python train.py --train_examples=197500 --kernel_size=5 --stem="deep" --optimizer="soap" --precondition_frequency=16 --adamw_lr_other_params=0.0015 --epochs=22.2 --final_lr_fraction=0.05
Rows from block 2 of a small segmentation model, named by matrix and row number. Rows with one number belong to one channel. Each number is 500 + 50 x the weight over its row's rms, rounded and kept within 0 to 999. All counts start at 0. Numbers have three digits each.
After each channel's rows are labels from the 100 images, of 14848, where the channel reaches its highest value: "place" is the part of the image that holds the peak. Only what is clearly more common there than usual is listed. The data: small renderings of single solids in any pose.
# convs0: expand pointwise conv (model.blocks.2.convs.0.weight, 128x32x1x1), inputs 0-31
# convs1: depthwise 5x5 conv, stride 2 (model.blocks.2.convs.1.weight, 128x1x5x5, trained with AdamW), a 5x5 kernel
# convs2: project pointwise conv (model.blocks.2.convs.2.weight, 64x128x1x1, transposed), outputs 0-63

convs0.18:564466553500434512486435466452509533406494530608512504445469475484413523455516477544413576507575
convs1.18:498511517501482483483614533440446446622568456459431543555495463478501554506
convs2.18:497556441503514443560515519522515418427485456577489458478538458506510374409512432582573427531467481474448459513615484411459527515529552483524560544446468564461527536493464484494461558388511482
place: middle left

convs0.60:528540442489492412432597476521410452506500565465514525557550555508516490587508467556583499419510
convs1.60:453450503523518456497516468508520400457483487551434416458460569632508464480
convs2.60:555542489516544460509421484446447543440478494421459514504540471463485559523461451482498577505410446454437447452481527529392446563462428528415567484471538457476453535599475508545513530623423541
place: centre

convs0.15:464535517527424446471508484523552470580537487517549432434559526600645478556475517511546483497489
convs1.15:499491530521512501554625501472514554577325490502513494471508508505489486486
convs2.15:433475515526495483476564508497487426511498525514418458447482542466433456370431519458553516490462464415518449493597476389458505506503536456582471534409542509518441471462545523560618459524529577
place: middle right

convs0.34:517516384483504485545529543514516444546483522588500413464534558509519612518602496576503479524550
convs1.34:536483463507506495440415440467469450453399438443444424425447457468490488476
convs2.34:528453478544555493521465579508493416479552578535506608559537458543532494499494495517439572446550535513486450521628565499597410480472477466511459435540486475548547604521457484592568467527445477
place: bottom right

convs0.53:442564414474518495500572489429545378453551450474528481549470431470480521519466475429537476593504
convs1.53:480466461474481501406414452486476440416428483513451423383481493490486498493
convs2.53:494512432449596525476487460492524514445563511449539497445536537440588405502446452473464579587479471560543481547526511534487409475551430532469551532524588484438413581472509538450460541537594447
place: centre

convs0.59:572438544483579515399481426564502391493457534560508455434478552512535508556461476481495463547557
convs1.59:481483503510504419460583513487415511644497486462526617482488482517529498485
convs2.59:394518571560520482499468402518502517435513530543518550548553543506575457438590536526527439527496489384489509485515539478490515451415524425558582539523534439515520436406454561581543459501435470
place: middle left

convs0.42:556620474502521493493495487487592532461431456506436408515516508568540562545444491455448430506571
convs1.42:433398410442498483466437461475484524540534478486574576549490505537574560511
convs2.42:465555510454410400467585481500480487473461480492516528526415637486498516364477472475468413500496521472541532541467544551467488466503432519604488504487498494544581594553495533423475491526581536
place: top centre

convs0.52:472501373428554508503482470602512534500462499478455459449532467492422458510460469447468533507626
convs1.52:496518505463441524527495457472531592538395451537613577561503494516549531538
convs2.52:473478469586472483502421469500463533509516508602438395487569425502453478496543441532571437604473498551439533535517559398543518542496509500429493480513465539461452467491522629557479473407457536
place: top centre

convs0.98:418491644472530539467510442523551488504377484586519513498566570498488518490493505480490478554566
convs1.98:490479504473490510535469490496543591379501486523600358505489494520470470473
convs2.98:458483489490480587581445434474498477468448476576428544434479585439492423452492541532439510523441462455517455602545460469493563381501557433544391559487511451490494448467487441544528475443514538
place: middle right

convs0.4:565473492451600486507480523549516446460560463557512562561586556404512519543559547457573452488471
convs1.4:515512527429466510537504417426554542466369499559521462401493547500499523476
convs2.4:525527434452495471519477499526454437474548465539481429462449529490503502421477571506451548420479456509435542432544565543467533561460478497463614529480548515559489411436449498683513436510532490
place: centre

convs0.10:443596476592492532497550425521479559489465554493549572547502543547492558518408543506526538440583
convs1.10:542540545457447538549508444413506505449385452471437413471508442485493538533
convs2.10:513553547476416412484536546503501555558464509564479429443492556518419533630594525493524551540553516491499533509517502468415521410558465493552509494522412553566552500500541431570575546442470544
place: bottom centre

convs0.89:466561571538596481552536518520536556459541456478406403416487527489573482563485483436450504480524
convs1.89:489504496486512505513481455520491432348514538480454558624513508533548569499
convs2.89:444516553424516399533428651408487518568527498568551530522436478500554578524530467539592549531493498520536525537497382467582493440537533505524451527514543546503473485535575457431511490529477475
place: top centre

convs0.124:440537412557532438482532421542543567436460634499474531500488506530507558503428476555467513483558
convs1.124:508480509528547456487498525562406424421467543473421456420509458435433448497
convs2.124:580559506466473535497479468550484560484417505545465501503499540509472475490514380411516510479482541442521512545569453482477571480479494641407541547627606449457577444507495524463507491523548456
place: middle left; bottom left

convs0.7:627550472486535529525518479564484446480485481564446517595458578566533552489530534401538531542492
convs1.7:530531545565553543528492507562502481420458521462406412438474508441416448514
convs2.7:506527508437545511481521449576577474524474403514444545443457468486515560509464520488371526415545584558484554467548513496490530372542402531510491439514556447450556488567555578524515437515478476
place: bottom centre

convs0.111:509523445521578507488495416506555598465474456581448503438505457547531597513421507548454431548473
convs1.111:522489463469497542521479414439545485460404392570493443444443553528469457497
convs2.111:572581526529473580448544481517465473492478410514545489450542595487490477519430434416384533503489505497530496499574526389549429468455458475523572571511548456573446572450441494523451569504530480
place: middle right

convs0.49:543507513507472496509484540483546481431424599368479568381578537496489543485550492498491554511502
convs1.49:520501518523505494597633543511535627608516467529509488487488486490496490498
convs2.49:491489569471588486523461553424547542494448490421518471456453538495431492507663561491536559463500458466538481590462450484480473583489519544483472493413526480508526536510417391409453571506496482
place: centre

convs0.21:505585486480549483511460525482532342510501433453529560467526490563503539450552512571439562487565
convs1.21:499525516493512490555567562516458512605626544495504581597521485526542500506
convs2.21:493588437552462592473567555508540431486521563558452582471535553464580568513466474519462546485560490564449467479503611563528523493465519483542570454526538470506403591543500461460609488494549482
place: centre

convs0.45:524483480489482471410537451480531413585452551515541436482595543478578469559461445481586450536502
convs1.45:475457436458471457420461526502492579639603535488540549513486490513502518513
convs2.45:496487576601425589425492494411485401492498546522510491529486507473485433480561564539490559532537463427501502446450470467425444509563603448564467518555515561448574447587538542504528531512433527
place: top centre

convs0.48:465517457493490476385528427451511449498417540575598542569579476490525497534504466586547493471524
convs1.48:490498534551526486518571622546505485376364488508506510507482498493496494482
convs2.48:597539617449470503450470386484552474464457534539443477540505434553520485475464461481605485491484494528524355481434487511462498539495576449457442548551596433483572500477517466484458490554493546
place: bottom centre

convs0.50:435533489511509417448531453554417467566473566428444398505477532462566496518413472523469491448452
convs1.50:491510499490514503582562505481440565624568463463416563581515474462501523490
convs2.50:567576412570552520509507456502557463503478494576511459531512512485592484519434495515514508601502472540487522493510546438526489585473528508612485516492508504622461526589518546490476363414540424
place: middle left

convs0.93:449560407546491589459451439480518582519452550426533449486596546521492474455479528508483571555536
convs1.93:514497490462487513504455427492543491424388476541512404423449541500446440434
convs2.93:464554516463420510599571509429443489356474485476433472592523489511462540472533394541448474503449435509537500448570514553531480528504429543541529583474524484524425492418566457582466506490519514
place: middle right

convs0.99:455543563451465563527472496441553442484534547459538502577571550441444483544504482517642531465538
convs1.99:486464425472478468393442529512459420511572538419445557572511474514546538493
convs2.99:453458550592496412447490490446370494515500464564554483498477435550513484567528437537664440445477470459493445523477490494485567564504531508493471502426519519539552435553474457546447545420456521
place: centre

convs0.109:466436478459486473479548551507431493462599439575511543467533491405538604478474441483480407505536
convs1.109:492531553524485479565595554541535582617575516511547570558501514495526472507
convs2.109:444509593469532446452475559475561518493526483534478504452488469470568462445537580452401486476452406530563489441476609487508495500575449541478504497542502507543477597483451396373566519483444536
place: centre

convs0.100:469555422480485458413560443467472456493426543566576551567569510485558497524530454581544494439479
convs1.100:493503497509504487520561577516476540603607539507468351454514494507503483494
convs2.100:438513604483502540500586387537485502482491588609576423504452425439470504514479510449531489430487565596526543540511468479621481553536550442500524481503479482448502498507446564463568513555558492
place: bottom centre

convs0.16:560508476475567542515435603492529524496561509593439475522385551576523521465441475496573535487485
convs1.16:470460422543456463523510410469494469507412458450513413423486449497433459440
convs2.16:357500432456480482424462452448508510619471508504446446395440504526450529477530488602511479513466449509516479547496481523525448497483519532513552467362569522534503529467564496440421512468423550
place: bottom right; bottom centre

convs0.40:460498486492366526593437557510475491443476526499458537423476399468475558436565477519461544529493
convs1.40:512543563553588486503545529536499470401375487456444493428447488480511485469
convs2.40:446457552463449548488537430592535555436521449515411509548537406477564434469560507495505562413594545517491406466585396517544518508535417485553474466549504436452441540541519504472521517471476526
place: bottom centre

convs0.19:443524486551520495419479431452541570513381591520542478601520552544514526469531468553501543512555
convs1.19:509517530515495529549581552515511559562520467524444403403444502478437427438
convs2.19:483644502475442457459444523575461473516421517536526491495521489468430531389574456441457482384500517461607547552516413511539516552575514437594518506465488478471505426554515478470518506520518538
place: bottom centre

convs0.32:490533457463537440409564420470514479463394545565589424515541501469524511496540451582509483460464
convs1.32:505548563539494552613580499477567475347488520500470471501519486499514516520
convs2.32:561480543418428457436502475457488521506499416524405571517498536528434421445379468534509502480411571426488483545471477417439486577600521478536573465492510514487519499566530466513594487526515555
place: bottom centre

convs0.119:463512529503648487488525488555541571444569453489426393475567507528524493601499503480506509492494
convs1.119:515524572556530532572605546528533482427451497522436396436482501454488487470
convs2.119:558479500502480512417444462490624404452511400467459455522553436509530522612470432474507443454496556485573465523573543499467473406519415552530476535554533485553470487598494493451554487539475549
place: top centre

convs0.2:513602585463550443540506554592477476484523501514540620417539528482507523482598508515496557522496
convs1.2:481442452454427462461454429447425456488444425461475466453423496453432470475
convs2.2:514420544524502608527539582510530527569396432455524416493498529468520449476541574389517455512470595375523460477554475582534418520518502491473529537463546492577479532538466439490470480546490484
place: top left

convs0.51:516477488492474513443456499570513388543520493507494434470467507542664500498448475457411493540557
convs1.51:498463510547535485520493543565517514467591630506502508587619503513531513532
convs2.51:534489464511584529472524505479481547496504491517524570417482460467467498480514399543526491449550507550427513567534507522488524441514476531378645418459463396572578482572494451520605479478538504
place: middle right; middle left

convs0.30:485638435514542424499486507521521511530567564482426436469457457504605479537433464526494532459459
convs1.30:490503500499497478457521499489498364552545487484349578573506487473511522500
convs2.30:486530562560545451525547388484499415471495513435442548502533567424582497490538518562537482498512481488468559524560468421513505428532610414440465536438524468542446494449474437460501411501601541
place: middle left

convs0.113:446502566477455496436606465438502486507547610502471596496551516517524462488420517489439553570541
convs1.113:508449437453495469453485421458410476503444423475474487450440463458441406463
convs2.113:460476547568494466531529453447562547522510465501478464425581511556416532543460505377438432528484578550420617479439440435542488470490485498553455558447523589471539476493430448451521460446480521
place: bottom right

convs0.47:506539448467426473508541480462496508477463574528598613566556527460517557533442539551568488435439
convs1.47:509545514533531456385382501506420455544503467411456525489451494452489481462
convs2.47:551475522553430472518363465497444506599517488439396487557549502501543529560413425501524552450478482398554499491462465433465458482604500499470557489498504478505491456411474541481578572432486496
place: bottom centre; top centre

convs0.37:476476512448446540565545522417448518544532435455532496465480551468518478488484469664518444502582
convs1.37:492468462506523471419397436487493424414418478499462410424503498499471477503
convs2.37:526503470421443503518424566578502490438522533429511586468555552492556436520565552389501487453486544581447514444499434472556378496495447544511474542489586470526488508462521479556535537547615482
place: centre

convs0.103:460572447504470467452507469510501441535436629554557476587535471485566509543509478605534494447468
convs1.103:472480522576529496488327567561498454413519545498498496516534492474475510529
convs2.103:539459564527468467523496444521487525691543482397585574565502497428488487434524482503529464439448481483533538513543523554518589436448517550518570501513413529468510562502502561477440497426503529
place: middle left

convs0.110:484528538506551542418544390464466507532439569484500464555556570518530527480403501415559498429487
convs1.110:513494490464504537517422418458586594520421464532596559498477516549559507491
convs2.110:465543476341520581487445423519552493497497457562509429470521482508485524398481472548509424574472498518455472513524538538525537528448494594503503464450445502510508535478349550460426489475585547
place: middle left

convs0.17:470506594493441555471375494529526394489500590526509480495444573496561491508426495489529481521573
convs1.17:492508528522506507595610511468527610622538466500524560533482474472468500517
convs2.17:547558537486593529620505543433574496500516486535562495454568430492525537552514463439453550568479515551421404496525470544482556509487504419441604473549491526527381504452483469560473513427516532
place: middle left

convs0.36:487540418501448540494554446454503480409514496513489501497548591471436510495466535494536519332451
convs1.36:487551512486499515555556544522533571581634545495513555585567487483512527539
convs2.36:551520549543528568452430463517461437490537502537534559478446465495510544436537478427432485542536439528552419602495578523525529509424495465448418479485546569508394590616457462463488520573517501
place: bottom centre

convs0.3:519617420489540437488482506526495495502567566468442430472462449503608474550440455569480542461476
convs1.3:480482507488502478485451528517504512326580549495473419580556490476503514518
convs2.3:433429442471450453561471422403439497580557524516553511518481524569481494506588539567512438507524541493475461502569508458515496558446466498555563588515538452392455551569506517485566433512483610
place: middle left

convs0.31:482465503507436499475605529503522414606578466537507538494516491432546530521484416497601428478530
convs1.31:497492426462481502468427446444516424449437415518452424447462519486452415487
convs2.31:477575494456476653538566476493505472448514457480403508558550491461519574480519506405501475517438505511442512531553562480513474465489517474612623535487542528463488542549636498544512522533442516
place: middle left

convs0.105:484490420452444549444521525497408526551474504451528621496475495471576455472472426427417468479530
convs1.105:418400570529512451485555471463532446593491516440441522467495461414540503505
convs2.105:519424373572535557488476514470529399507482478528521493496577496525580491528440567430498504456501455493522547520419492461513562571528506546487541457535423519470546505448613469616455532585440467
place: middle left

convs0.92:564510406522499480443531462472551462591476576539514455499582547463522481579430437524584454466515
convs1.92:501492504489485487459407390459524536486468495514558615584552509522562561507
convs2.92:566482543505453503475477482523501418457514643522509443505403540479607484545498604484551511520553533465486556529485504459530555501424545443531464561531455584506548441492482591454585558529422497
place: bottom centre

convs0.104:462489521535470497542501500502485457499501626536454536416448419537455545457497463525363459539563
convs1.104:478503542537530505524589584507494532580619536458506577592539483497526527518
convs2.104:510527548491622520431467491599528474503589492506553432461438519512499454548464537406487567514445437555466455552468572564493379475497513539488536533435553550507529514549461383541578525501497507
place: middle left

convs0.91:545506536489492509494386436457483479420475537490467423439521442505423545478512477546361536541494
convs1.91:486461496539557485453430580577501437412585551492420472566529481469504524516
convs2.91:548487596474502425616519408541468458510553533501519503442413467503466522427500544539428434591623469516466523519530436485428546539534450486441596467455468536576511484523445489509476502428520503
place: middle left